Weights of a small masked image model: batches of 512.
Rows from block 7 of the encoder of a small masked image model, named by matrix and row number. Rows with one number belong to one neuron. Each number is 128 + 32 x the weight over its row's rms, rounded and kept within 0 to 255. All counts start at 0. Numbers have three digits each.
After each neuron's rows are labels from the 100 images, of 14848, where the neuron reaches its highest value: "patch colour" is the nearest of a few named colours to the mean colour under the peak. Only what is clearly more common there than usual is listed. The data: seven-segment displays showing three digits. In brackets: how many of the 100.
# fc1: MLP up (encoder.blocks.7.mlp.fc1.weight, 960x320), inputs 160-319
# fc2: MLP down (encoder.blocks.7.mlp.fc2.weight, 320x960, transposed), outputs 160-319

fc1.115:166152150075120128127093154153140128132065128108128089134120128103166128137128143121107128140128194128110192158110111149168167123118061128096163170108078157128144128128127128098128120128128090079076128128128128082184128220165171106128145128128128167167132045128128128128226113174086128181193128163086089128182220200143145146098120145128081128161145127128083061183086093128084128128158128128096128193128128141128128128128174143128144091087139090072128128050131123147196104128128128
fc2.115:128124128128128213135172136102142116128128132117164037128128090128128128128073128139086128090128128170166096154162141137171094122128089104132154099103093122128103128136128061173172124115128150094177111123081128128128129128128128128128128115089134096128128108128132144166128124128128129096108101128243158191108167055128077145128190114128128148128128145090191121144078136119128143126163077183107045128087165128073077111122045128115214131116128150128128081179109059119128128128190155
patch colour: brown (68)

fc1.601:087190113092134098128073128152128096063148136207128127128128090219139128128132143128067128176132098128111128054072160151136143128129128208128128113128099144121138143128107151055106099128098128074184137150083128128128128128097054128136128128150103152128128128138111134152177147128128123128158101151096120164128128128088153080165104082128141128119128115237200153128128124128075167090177130175135093128128187128189128147128160128125128146128100114105128134125128193126128088141124144
fc2.601:188122128128128038099146165147090158100090092137128128171128133054128128128237179147093144128111128118128128152128128128163139134128133128081136113130128135128128143164127180137074112095128059128123128094105112127153115151111128128108094089147165173204089081084128177093093128128121124095142123128118074128128100128149128168097202128128102188128128156068099111134128076128123149091128159122179156100128128118095128128120137128128161090128128128110128097178128110140129128147139128
patch colour: red (25)

fc1.262:128144128128101128128133155157128134128128068130083121132140128098059213113055111157175147128096161128175112128208121126125128128087116177158139197175152088128128128128136128106159190105128195068096073132093096128140141128128035096128169161128128174109048177216166096195128098092128167170079157128171128128060176098128112159139172128128128081087151153128128123128116055128128088092110141102114128128128169134104065128102128099199079102128068128128157178128151130044128063107096161
fc2.262:126182128173159186103128158128098128136151128020107128128118082249087128128168162128128173167100137148128103128127128128174128156070149183142098128135128128128128128073121112128128128128130128136049137117149128095128126152128189177112131142133136148128168142128126128128105110106132124103166034072164145098076140086128128128086156128192157112096128152078083092091172075116103133128128141110130128116104149100124127128150161178077139128192142117081123060065104128125128128121112088
patch colour: brown (65)

fc1.614:128141128122152158102117128151185128128128137132197060075178128131128128079092128128000128148128128072198159114093148050120219104121140128144130151138140123085102128128139128129128128079122163128128128128128142104108099143194122128128140167128163122166128163202128123188128128128133078128128128128128137128027193135128078128128116068099114128089103128098128179128071128128114199121171117176059118128093128165128078128180128148128093128128172128137147134089069128099128128141128128
fc2.614:128109130128166119128139128182081165068127115141128133148073126128115128128139128141194035125155097128088153109097180128129079128059128128130134146169118128123128153094113113130128101082128086129108128179170128128128117164145128147128138166111145139128213075128173101128046112128128177137128123133125111080143106127128128128191081177159122128074124175128102128116128121128114020132090167107128128078143118149128128131088150151100134128128127128128111128183175066128128128128142033
patch colour: blue (33)

fc1.68:119128128073094119195093115128178086128128128128149202128128074159051072121128069100090128128086128110128099080176150166133086105117156119128137078128135171070137128125198128094135127139130114128174175085128128134102185122099161128176186091118145101146128105101128212128143128116128111148133128100133128102157155089115104127088098128128116128190128153155125128139124084103129110079128128133194121108102128130123136160122168128140079215119075091128190149116109091128177116203128147
fc2.68:175128144128128128136102165117116110134097128132090184135156128128125130128164149128228123114081159128128139128133128118121128174090183195078166128128078074195128173158105128129145186128128135130103174128128118149063085093128128099128113128128154091128128128128110136133188113128115171127152128098128137128128131104159128095128135114160128128142170178226128114067128186157166108124128177179128170128114112104105180144112132200110095061131111128128128139073128167145127068176066168
patch colour: pink (43)

fc1.202:096135122100128116176144191128128175121163069128128127128083143128119046162120128128161101117242115076091136099125151128118077128126135128128101148144128128176128078133109128204135128137173144128121216104145128128128161121131097128107166132110145128154128079128146130136164128187128112136128137113142065205134094110097106148128143128128128079068160120155093115128136171128074128128128093128101159175176118101151089059064143093128114128068150089128128077128093152131112126128171113
fc2.202:068133148125105090126128131190082191128128128128123187128170086139136128128128128128126120063110070128207164122128154128174148100170128128128165128128109166128152128088128082128130160127152128128080141128128128106153121128128071087128158128128143128099128128128166151168063128086159189053128128128229135095175041132128107122140143164125128148114198107128128172113128128167202128104170128130130098214120228139126089128112129101085128128138078140137128128131076098128128128051128128
patch colour: brown (63)

fc1.158:155173093169128076128056125121144123124083128128186160109114128087126128128190062206121137128128128101086110128156128118170208143114128173129182066102103100164157120145169132128128128227170177134157128113124171126128206092111188128094165122128079123128072128107099128179044128066058098109108128050113130124125128128128128128084096111151154128140131075135046133141183128128107128121138122118125146143171061105116086128105160204140156109079134116128199191117128132131130128128181125
fc2.158:164102198159128128128133161092128128130128128128157162213128128128120048160137187062128075096176158148080119128129134128148135159128132128128128165115090128128128116128117129128102162128096163128116128096128168128191103128067101128127100128078128109150128122151128173171194106103196179128113173139146128107181078062072181128128220180094101084142133104069175131128128128128128128072105164182128122128172203127146118072183124128106110125128128108128128145171128166128128096103149133
patch colour: grey (87)

fc1.193:065164181188143130146161128128145168128082128128128160134148156139088125105102150128065128128128128123107088128166128153128099219137128128041163088128166144128128128139128100100077167128077128128128105110177143088149146128160148128141128117116140159131057138128173128142128045101128116128128128157128140128118077073128110128115158128142071169128128128144108108135128128041148118140179173097173182128128128140128131069128139128196071128136135113061128128123098095128128127104114179
fc2.193:075094128137128114128124123065128114112037128128128128124083163128114239114146185106125094128109097117128085127169128128093151128118137077127128121119239129084128099193110111081128119111133128128128088113158107177128184093175146144128102085147126149168128128128178198091145137128128128128171128140091136128128123130128128145135128140079094120252075159128125094185128128128128188128179143124169168064128117126143105141149128128128128128123128105112128157102130100182160063008133122
patch colour: brown (61)

fc1.766:128099128128128128128128128120164145179128128143128116128150128093128140111154128081100128142128153081152128126105128136122128179153193094128145153141150145134078128103128100089062151172074113151158128175135161099141128160128101128170128128137097150150137165086128056128173137128128092169128154153216120191134136075128109135138097195146111156173095161156112128128128104071128108128128137102170137105134066208146122147128128169128163161125064149128128135201111154128127128126128128
fc2.766:166116128128166124093156130138139128128128128128128128100131108130172128170117128100123128070108182128103146149128125090113128083241128142087083126174100079231128159236128135126158101101129113126144132128128074145130103085154152156146143148170135197137124128191128183107081179121157128052128089128147144128154120128168128125128142128118076128098128084076083149123160128117105137102146137123172118133128197128117128113116158086130087164156128128122128111128155121226101187098105140
patch colour: grey (63)

fc1.348:128106128169128148109091080128164158119128088128153144128128128089128104128128112171153129128098128128168128091128128099128186007105161165100125141160108086108128141128128111098107128132144164121128059155128128065092128089184128128128143128128128105131089128128123127107149157114164099114128093128112088128000128227128140153151154135151155099032128128147146128128128168180158163096128144128186128128096146104184127127147092128163081106112153169128127110172096080128128088132048068
fc2.348:149121125115160202187128128181090097134128051148060149133128158128142176128157128128128128185188102137069135128128128151110085128209128128181144128151170128143121095098128128128128128128063101117128200128098162128155128126128128128108080128128128128150138128128096144115151193077110112086128143202110128100159088178122128128160141128119125065124128124128118128173117138136128035006129093128052172092221089156128128153128128161128128080128178128144086113118141093224137136106173113
patch colour: orange (31)

fc1.586:055118128128128128064128139153103128226128118118144137089128128092079128166128128115195101120128145128096128128113128143074128059095061107117074128115159086136128128128131128181128100033128146139128197128131099084069097128083128128149128124128128094203140124102107116163104176128080040128147134156085128138126111209185155128157180154096128176082128128128130132128128065165135128128128140149164071137156128155132173059118119184128128163157197128128106128100173128060128090128181121
fc2.586:147124128128176182187147085210185128128104128139111112128128109128180183211122128128117157128128128076110128128134121128091099222136146128122128128128128180128128128128059101070109094155089094128128141127128128098180153089079128129099149187168090156114128116128157095118128128128153140095159095105128100082147075156128162079128126128128120086127141090128172161191052128193128159093128122128063128083142201102169128212141128167128124128128128119128133059105128135128128145128085112
patch colour: green (25)

fc1.448:133194147101128128157111119167135205128149118197162118128082128128083103082128128166128117107129105128167169152128128187176109128045136090078128240111128167128128192170136138077153159144041157119068115128088128096181128130123132112163128128175115140109183128093102173194069117101076128108058128105163123074128161159162128128128148160177128128146111125085128120177126128131112104120120135128128125045096129128111128128128135088073150094171128155090147044166113128128123165128083104
fc2.448:090128112110034096116103159142098099128082128197128128076188062167133128230128100049184184128087118128167214092117133120125181107115073081111124161110128159072148103136128160126168091128133066128121157125134063128074138141084128128128184128128128160142128145099128079120128144176099103098105128169143135170092128128101132124145128128156137124067187157060155128128128117081138187129002119103150114102168128174196138186128100128159105086125121128118128152128193179107159041123128167
patch colour: red (25)

fc1.553:128137145132128091106128128128096172128145128128064040211128156118067128128128134128129108093102128016123137128128128116173168128078128099128018183109209220110128157128128076127128143128201143128128128031098177098128164098128094144128171185098128151165128179163110128137128128124115148160153195128128128144136099161096134128128174177128128022126163063072128128128128128148128128128194161128094161116118128172128102086128128128128188155156151117102106074208171144128112128069177112
fc2.553:128125086131132135108128155115172096075130128110142166128108028136162178128128150128097105146128119132121093128091158104038162124128144158125128181114037128128117158115128073126128128141128128094128151128139055161062203128113128103128165128152105080104162175143065125084167153220214102088211062092132128075102111087136149134128128109109209128072141128140123100046124141128126127133128111128188121107175112128128128138128148128128050088128128071196128072107141128104133079165156128
patch colour: red (28)

fc1.546:149143159128098092135140122128128128113128171128114128110128137128107146079161141179158106055128010074103124102101124166122098128065128152128136165173159064078111128128128128165152107119174194114128082128113128189158128128103131010128142128117128128164128151104116048149128080128126128083159128158128128128128091153114151118128128128128176128141154100135058128118128098158120125182128118138128178142162168107116125128128163083100120105099128117128091158128128148156136092128115093
fc2.546:133128118128133133180128128188157124086129106121092128143124128154176133176090103128110128208113128193142147171128122128129115092128128128110128128093079141128128120094201178128102128128131084168128128139128105128142166083112128226128118149128170136078132091203122201063093173057128111145087128139128151160056129130124110128174072128128079128128128128128186128151141138137128103143136128098168128128099108135123100086102128166207128145128176128110168067139177159146135122128070131
patch colour: grey (62)

fc1.367:128128195161114105142128128128092122096168128128091184128170128120128157128116186096072107104162198124128120128133124128077181128132098050140128128128128128152128133147063123144072132128103109128172153128099066128156128123151176214185165077128182123143141175151128058243128128126186126071085128165096128127159094149152139095140128128124118148128128085128128138128128128128157128128108128122117170128134128128098128117081128086115077082128128139128167194194128171171167100072128105
fc2.367:128145150128147177128072132128187128163102145128074131128118096077097088131220128128128171128138078124170113128163128064092070089147092128128193122166111135128128128074133190139144112079189174058117081107111176136149128128140241128043128158162138162121103168128129116101128140132092131110128203113157128217108155100128142177093113170128180092139184128097128059141128156141160161159112128167128103145128074132108128157176130128143128164128128064128080082158089128110128193128095128
patch colour: blue (41)

fc1.686:072153164140055200128121098128128213210128128161171128109094128128103109140128128128086128128112147110111163147128128128226077133128128096101195150128150103152128124128128136138128133128133111051099128152091062082128130128152174101128149151088173056162103093238098095184128138121148121128032169039176119130160234128133104049139128143116095177123128095121128141141128166205128128128160128128104107130074106145128122136156146111118128128152128096136128106128128156068098128113128128
fc2.686:128124125119128067167172109128128104128128131141118128128133049137149090128071200119128128128128114047128089095104134128128118128103128102185103173136128083148128197128148128132122112139137128201128128103135110128128128072128128174128069099101128128130185095128105180128066128102128128157209136147134176128128158067128128084128134205165104128126174128128133130128094138019128164128113128128094146128128139128153128179114114124134128171176128128096055064127128082138155128149208060
patch colour: grey (79)

fc1.582:090163150128117177128128150107128128128114118128103128128128170103127127128161128132151128128005084128128160150166128229128151162094128095216128128128128126108133166128114181097177128128128080128145128128128153068152148169132128128120128140128128090218170124181128153054105128128059128128128087128128036092146122128125084128108151128149119123175053101063128128128119136131128128086137143096128155113148128164113108138128183137197067107128128083116135121024128171128128128161103167
fc2.582:128114130128130123130138142117225128151134123095128128053102174128128116139174050148155121128180147117115109144052128082128128015128128128075137143141092119128095095113091119128061127140128128160128107126114042147182146128051128136100128128095128150141195112128128110101082105096137128192166128151147128117130128128141128164178076128128152128079166056190128128177132165128072085177171126155178109139057197111134103119099137128176197131134156200123128156104115128128128128052215091
patch colour: grey (60)

fc1.255:128128113128128128119136069095181133144146155158128079072123140165114255129123165112122128128128084128128185050146059128128128104128130128160131128128114093089212061128044118085128128128128138128128130128128128108107128124128118128128113223174117092128145085128150094042128090128128132128176128131128151171112128128126169064128128090128135195128081128128169106124127138082140138128184182128203128128094118125128149114112128099096110174142128065128128128095117186128128121129085143
fc2.255:128106128192181121040128189099144128128182124080128121188128128128144128128128128105128088166128053128183077164128128151084062179128128127128158140128132120128203097111128117092128058128141065155136069157128144128128197111128113128095128071128128168153128135128183149145136126129128128128159172128122100147170128168133128128047128083168125143115129128129074054128128139179128137135126128139128128128111137182144075128155120128128121177165093111073117066113128162137145182130124120
patch colour: grey (75)

fc1.225:138170147128128102128128120154128116146128188128118067128136113164128176170145128088113080173111210082164089150128126076169180128160114128058165154133168128111128167109133158124128205122163140145128117128087081067122092128175128149141128128186152128159114173171082152180146089114128109140097103150071093146128128115080133116128137128141074143130128130137128128044158128128109120141142163153145107073040128128128132128135104096125055142128154083170106128082106139113083174190136128
fc2.225:132049128114038128198141158137129128152177056078121114062110169061139129145144184148076128124128169115067128140120135128156171128128133129080145201127109128144122091107112163164222082119128122139120161142119117128134128128076128160128122115112176079174142131128141115106123121111131107118136050128126120158168092111161101137176069128162105079128095128128128128113150128117128139091117128072159142135054140151128075128128063135177128172101168135150128077202128128128128128116133138
patch colour: green (33)

fc1.20:165108128128114119128151189128128113130150125161087074179113128073128118168128142124117135061196128199215169121128128089096102138100181081128084128128128128186143189068128120062170095080170102105128113125128075128128181127088128120128128140085134110128154113107145128102150106128128128177128128128171135157081128092082114067147120104128156155160128086128121202168101128139095110150191118161128183157128128145128090128129128196128128128079218128128130141074095154128128192061079128
fc2.20:128076129160137137044128128128191103128132104128125128119128165128211171123128195071106128039126125128128128031087095128126146128065142169087153163154124147174066128094055128128059176081128124094190128135134129128128128128088095142128143102116114097128100128099128140076128181129157128148156170128069097109128128057068066128144099143128173141102128121163128109067099128135128128080041128116128137146066149128167128153128128093105130143183115112128128128132169058122159128128156097
patch colour: blue (39)

fc1.725:063128135113195128121111081158128128128169120128088080194128134098128128128194111146128128098105158099128110107122128205174139108128063102128128121152165116128151101103127069094078225154092114137184107128134166161128094128153128105194219068128157189128135058147128144126165128092128073153128153086118155209086106133099136111108165128128128128128128128128070194128065079161128128204128170148139128128128142128128128153148117074128076128128183153032167173124145076139083128167154128
fc2.725:128147128181128103128174128128093122086128143128150163128220136128151084150118178128107141067089069176119179094067128144073128128111128187179156169128109128128156128128150109119128097128125128128128078128044128134117119169078173027128128128128184128162128128128181133119128128128095128128212097128128146128206194128055128125128128145128173155084128133090127128128134128128147128122176067081153053146185133128151112120101128109185151133138111128085128128174128128039124103111190121
patch colour: brown (69)

fc1.471:128123128170128054128097120113120128143128066128131128155128096128187124097163128167124100127108196116128132154102089128136128117128118128128100075134128131066141133114153123129128128111073113128130128157128143128156128081153093128128187093167037128139128190158111202154083135097128155119100128128128102074151057076128128178157128150148128169128177128159128078167128134095084128145148203185163128128121128136130166094116094181127126128186117142099128152062161104136184206177086106
fc2.471:150108128128128110128178128128171081126187048119133128089143176140124166116142081137107128164175128116084205162128156136142128104128243128128151177139128128128052093128106189128115140128114128128128190089130128127116085140128128103061128139128089192109154129089128128144108128128130128123094134078069155128158091132132059128147166123162136087128128128157128161097177070128147177127128174128128128102095128171128128192145115050094159205105126139158128128124128128176122116132128095
patch colour: green (28)

fc1.598:094128128139164116196091138128124109129201074141128135084128093087094128135133139096129128094128066054128128128114107113131128182128075128128128128099072163173071122128097143128131084128124134111187133128128142128084178153128145134154192107139138128118143108078132105058110128128121099076091128187203146088128128173128105123128128151128144128128158146128128142115093128103128128129183190066053128128124146128105144128128128128225128184087128144128171128154076147090174128170126128
fc2.598:128139097149083107134128128095128128152116137128128106156132071123128123140172137135138128128146111137218128128128184146162181169167157077177128128133170128078188128128084128133178163063165128128080129136128125145178134134139146144085107126127086122128139128128042128126160144098193093128128127140128128085128128117105172128070119128128114128120042115150094128115163128156132129133128092092104128105109128126098138128166065072128128128128143145154092128128075084180128107124175163
patch colour: pink (29)

fc1.375:103128115128128128149078152179128162128170142128128166128115128112169133158126128128098121119197146124142215100104150155096203081143128201096156107130167159153190146128146110128156116139153157130128220209109128186128108114127125136170208187128179118192128128158144073128128128128129085128150103168145128105101128089128080128120171131164131137128115127092084128095128128122118208128145067083128127128165113070095064147115128139129092128147163128079128151128111125128165152128128210
fc2.375:164128134072128070171150129187093143137128151094118132163151082167141128115137119128172128128128128128147128245128128177188193099125128083085075129128105128128127151087135116157177149101130097062026128170085171174147080191128133156114102097128128112128153119027171128128104109102128152128066128160158145152092070128128088067108128128134143130128155128152162198128128113128052186128128096053100153128170059128138094056122133128133128166102128186107128150142100146128129146120115057
patch colour: green (30); blue (29)

fc1.568:103192126128130224084161081107171128168128142122109172128154131101100119130128128094128129128167132176086186137084077087144128135128050128127162128124161120121134128101095137128128184128128155153122134103124137158128156128128093130128149128146081128128128158157094172185151123112101147112194086135117165128179128128086099128128113128128128136216141137190128140128136129128157152159151128169084174128135146133165077128093128141230148158128076137167077128081082103081105082104128120
fc2.568:128153077136110128092184129128186128118125128132128141128144080136128128084128128135103201128128135051124128120072128135127128128131153064128174121128144161128151045138128128128097128130123128128128102082128154111147084119177128128112128162128135128143128128142074128133127128128101128113128107128146067129185167102097128174190128136128128079064079128141153128135141173159139187142147128128094097136138170154128133128128255128123134123128127148041117175128075128101128062132128128
patch colour: black (51)

fc1.455:086154130129132125131114128128154120128239132161067075128094121156102128176128076157109088128128128120156123141156128106128128097060120128124125232127140099124053121118128116198132164128041179128135128128070124128128000171128128139128159167095169128181128068128128080128162136128128110128118128128128112161134157124151128128115184124084128144128128128128128128128121145092089169176078104151128128118017118095128128128128128128209128103125128128203126157150128128176097122128128143
fc2.455:162128120076180135110191093125172128099107137128100179094071062150128128100132128099128144154128134023086117168148167121128164152129103056105181128230078114047144128096058143109110128128128097170148175181128128082128156158128133157081095122128131128099148065128062190085128128184092134135128085125081064146171127149169128158103128172128089095128108128133182066128154148177128129061103194194075103128128204125126128099120128128154142119160182143128155187128152128091142128128095178
patch colour: pink (29)

fc1.666:084177131191123143095128060134128119118172128147129134187128085151170128134116113124087113197128078206141128128128101113152124128130128157128156063117122112180086128118106128128092146122070128128202128106100118128128128128147066128128127128124128128128128163133117223154101128128134196120128209043121095146133050057111051179124149154153087128143128093123128069123095128128059210218100128159116195128117107201078128143104171082153103165194087149142106165104125128090142132160100102
fc2.666:124128078105128135092182128134167083131035128125135128136123119128171135129128128128124128156128088128128021161128128167149128109128128128108141182128128156128137128076174128128053089128166128116128128174128075128076128095122082143094149135114149123128128120128107161128158097128042210128046060036128111104199059128128111177095128117090112119088162205172128124108124128128127128168101209128128126134128128145160128158134165090128134195190137177128102109128090126079128128128053128
patch colour: green (26)

fc1.495:202128130104162117146139162147100155128161202128128159105115110134128125128132128101058145096128128198128128128153116128121128151109169128099128214128128095128159171128210125128128128109168170128128128128126101128115128128144128126124142154128136128085128097131160079086128128054191056128128128157197103147062202137128128112141148128160128152073118128135090139123145061128176180179128079151128086111071090128132128085108112098128147161128024128132128128118132224128093148123144128
fc2.495:083130130058128156128157144145089099109082062135095141073091169131128082116053137128181128134128128128123156128153157128126145091132164113128128128148067138128128088128120137042163030110126094123128128085096128072164112128163128119128138128113105232104128163151128131128123128122128134116156128128128128129180126138156104097108128128081105128201088173133128122128128128030084128143128182128128149133142074173151106109155112058190103202095105131128128136136152128128128121077128128
patch colour: pink (27)

fc1.232:064210135084168128154092090097111136128156117168128148200159128118128122128094162128128118128135123128205104087164171128128128139089128147110068164093145077154117130137128168128128207145127113142128113128141134097128112056176125096122091128094155142128172130147158128128079117155103159076128174115120128123096116119128174132166128150103128128139114178126111148128128128128182131138201188128084233161099057118156128145173156156105168169136146128124053128120154128128158128081128218
fc2.232:108099120128192157115135199128128128125127128153143162095128128128160124134121073145128112128186160134141208137122128128078150128128128128105060132128128128136194093104159149135128166090128103168178118091112110070128175156128131065100128132136131132169128126128114130113132128173090147131104128119107153178128149113128128226122112128102069122128131096114119128106192149128172095163209128181117147219087149128112120132136128168138161153199099117128107126128077141067111077075099121
patch colour: pink (33)

fc1.562:029128128128160139128081053098128130209128154098109128128072128187128128128092113089168128128014122217162128128211128158128158140080128131128101143127135128128128097095152137128141125159128128075140128128095128123135132115135153121151117103149128128098118054128128128080092128105128096120128144128128128128139035128153058120142128128128128128113089128128128219128068128177134145134116089128128128136128117119128092128095046098128128128139096128054117128129067190133172125172128051
fc2.562:128076041128128080206128128124095143134127128189106182188188118099128092098128157128102183095081128062128137158134163108145065128128209128193149114149132138089102109128130128123120128115128111192178131128129128096138136077140128085128129114128096131125068160128139128128128113128128122151143168123034111173128141090130128097147194159128123128185128125128128147156128205128128128134128128157227095122046128146142107124123188127179162146163131117120058164128145138108128128148136128
patch colour: grey (66)

fc1.315:075142175128111128165130128110128110047128128128131128117128163128059128200100128119149168128128094128128109128128193141087085126128034128123159140114128128128140159128094128117098204128134200091120110195128154128128128109148128128134128149160090158137045128207147109128071128143128138128128116189127186099099101128122105128176153128071128108140128128128189114159139114144135105079188091113134171136128185128128140085148128066151113150130092081128128128201140163079130127165128128
fc2.315:088152153143176206141084089128043072128128084129128157128127181129106094091182199128149117142128128128128167184105149128156108128111137128128040128128074136164128139167102110142152148149135143128105128079117104100109059128194103101121128187139130068137139123128128128128130128149099130096090048135197146128128100128098073178090103128127164122094140142122071122128151128128128184137070136091196117128121095044096128179188181100150128128097156092123092145113041100132164060144128135
patch colour: brown (66)

fc1.669:119137104180128059170128128128095079128128128128128136128148118166182154136128141134085042157113134148128174109143097128128128152114167128128156156202128140121056140117147153128128128128087142128118130154014128128128154128128160117128128122222183128129200162128137135138128128138057199083185172110127128128081088167128116214128132128138128128175060189128128137095171147159128155128153161138128152161128112150128135153150155108138128087128148128078168128105010128128108190114152141
fc2.669:117128191134034140128096128097070194085089128062132107128128120128128174133128065128128105128128143128116128106125128128128131128128128128114128158139136128128128114128178146128128096135128125163128093143155140183074144128128128128134154128145152128128070127128136108128128135128128114044203111160208087102128128163106163040040209128119190150128128128128128128128194128174132165128187108128091128128153092114128128140116207146150128128145128084128128128128128194128128105128128128
patch colour: brown (71)

fc1.329:110128163097124156174154135072181123128128143063140179128176108150076128055131080226128122123204164128128199069078128128128122183129128109169128138128166106098128128143139174128128100113128096122137092107227108128151126194091148130128174128109185068113073146133134151086190124123128114141173089194121131129177176096187128081089173128121141128093128099139128137132161169128192128117182119188128066170141100162063137137095128138128128089128168124128105128104111136128136112134103128
fc2.329:183128116147127190128128161128140076128128117128098191140066174128128093166153067122143128128128160181079128128128131109128144128170101097154134111128144128098121186128132097128113127128128118128128128128092073153171145128145144107152062144128160128128187128127135141089152133098128128128105099219175095141148121208086146191138133128128128128083109096126080128146170194151150128075093128100077107114148145188141128115028114194128128063063128193128139136141141133118149093205179046
patch colour: grey (66)

fc1.98:128149094142116197103128128128152163122111078142164141128128161131105150074160128128129115114109067113165128138128128029128172128128128165150128130091159139094128175128154135128128128128128159128071093126128128087095133110230128128155128129212160128128051147111133119128128103108119085128128128196128079128081128139115108180162151098172111128078128071128128163096137128128115122136128134178150128113095113065191106111128136026128091128084080142148135097175100128128080153128072128
fc2.98:117128141147128131198128195128128094128128121107111162128090150092103045119128085128128024128128102128088186088128113128128128098178128201143135100128128128141044141128107128164094102137128081145104152126121128182215145160128139128149113156113128155128128059114148128128173104101128128124112059094128136128126128123101115199117126128164160181089105175121107122113128166093128114128111179111128185103128128114191087194062128156081114128141194097128128122107253114136142101164128034
patch colour: orange (26); green (26)

fc1.450:075092212131128211137135110128124128120128177094128140146092176130180174084107093128031189166149190128080052128111128128128111141139204089096132128128096132156075128128128154128105114132132128124098147117140121079128201146128133095111128123187193061165095061109128128128128128139145139131128139143128128132128158096136153056128128151129121128128091129128185128106136211128130128172141200128052128128058092114146128058080164145128134125158088119174128131079162167102128128154116136
fc2.450:112128127148147128169128128068128128128050145137128130164159209122143173116128128128150105107154137038128128149128128114102128144123081084158153212072147124161087136155199100204128128203057140128128163142071128205114128128163132092167106128112123086128180128144128128181167128194128130129128119120128128127117064128128172128105143155100140081128118128065097202137128128128105128128162128128128154180125197086109151128128196128055170114128128092128128108136169071114128158123169125
patch colour: pink (26)

fc1.189:211101128176128089137094128243128128128122128126148120128090109141122158158192128114202091128091190181128128120073128128073132120116128128128158138128103123128063081102158079180128151070128128128122155161156189128167196128136128128096134107128089178146128128147132021121221128128062175123184161156128132189101171128129125156135128180128087128082082099103107095168128087158132141086128121158128128128119129143112118128128175193199134150128132101188099126128150117137128128128179128
fc2.189:133128098126123102140117123154102121054128139128137081150128141155128082125103142182128150128152128064160128131128152133206155109151185175132153093128131106117128131128093114093128128128128120070191078096128162128128103187128090135128091142128128171128128073111128128088154084128157086128116131128062120128137086127158091137140128128142139151175230121115123128128135128128122128128128128128190128145156205076128128128215134126148139128171122140128148094177131128128128149128103151
patch colour: red (30)

fc1.173:081153137128096154140128195128089114144138105118114151124114128148128124148176104077133103110128159122128175139103167172120164144128106236172149068128080128165128124160089155128128146157128109043116042153128115180128128154128156100164131057171128139158128100118111128128156141128094130084128128111116128117128063116128122135110128132064128159211060089105158070129097127128118128128128128255140166128122128047097100138146078128138167182116140121128141161128128170084152150183128038
fc2.173:155105128106116084128128105090128119128128126128128082181128136148158128214096128130206048128064148142157128142128168118138094128128099147128138128062065167148128160128128164195155086149128128040149148146165128142103128081158196093149128108148157147185164128128151062154128167144064124166128128190228152128128101109120128102015128139128128176196155128168128128128128089080128132144101107128121128128139128179128128128128128127047078048160183086125128142128123128128128169129105197
patch colour: black (35)

fc1.652:085178128137147095128128128128128213143128128128115128114109160120129132173103132125128131128128128172121100214137128129183166128087087128162128085128128128076034104039158093104128111128128128124109202189162128104128128128124128132128129154118157128128153138128053128133105128128101138066024128064182171161128112128128148128141088134128128150164225053094099160088093128110125107131107125128128094128122165128244145152132085204156153191128102160128092131132128083131120128128113128
fc2.652:128128128088141128193175128086118173062152128202116085153112179128128112163121128164110166181077067094178144011158139160132157107099134128137110144052119126081193128128128129128153143158088159122172128173118164128088128150128128128131128091098176128169198129132139128110128145075160089170203105156128137128128253128157116107072111128133138105096201128141126128149143156128064092081086074115124128144174128188128128131128106139139162128119117128128064069140150128110128142178128165
patch colour: red (32)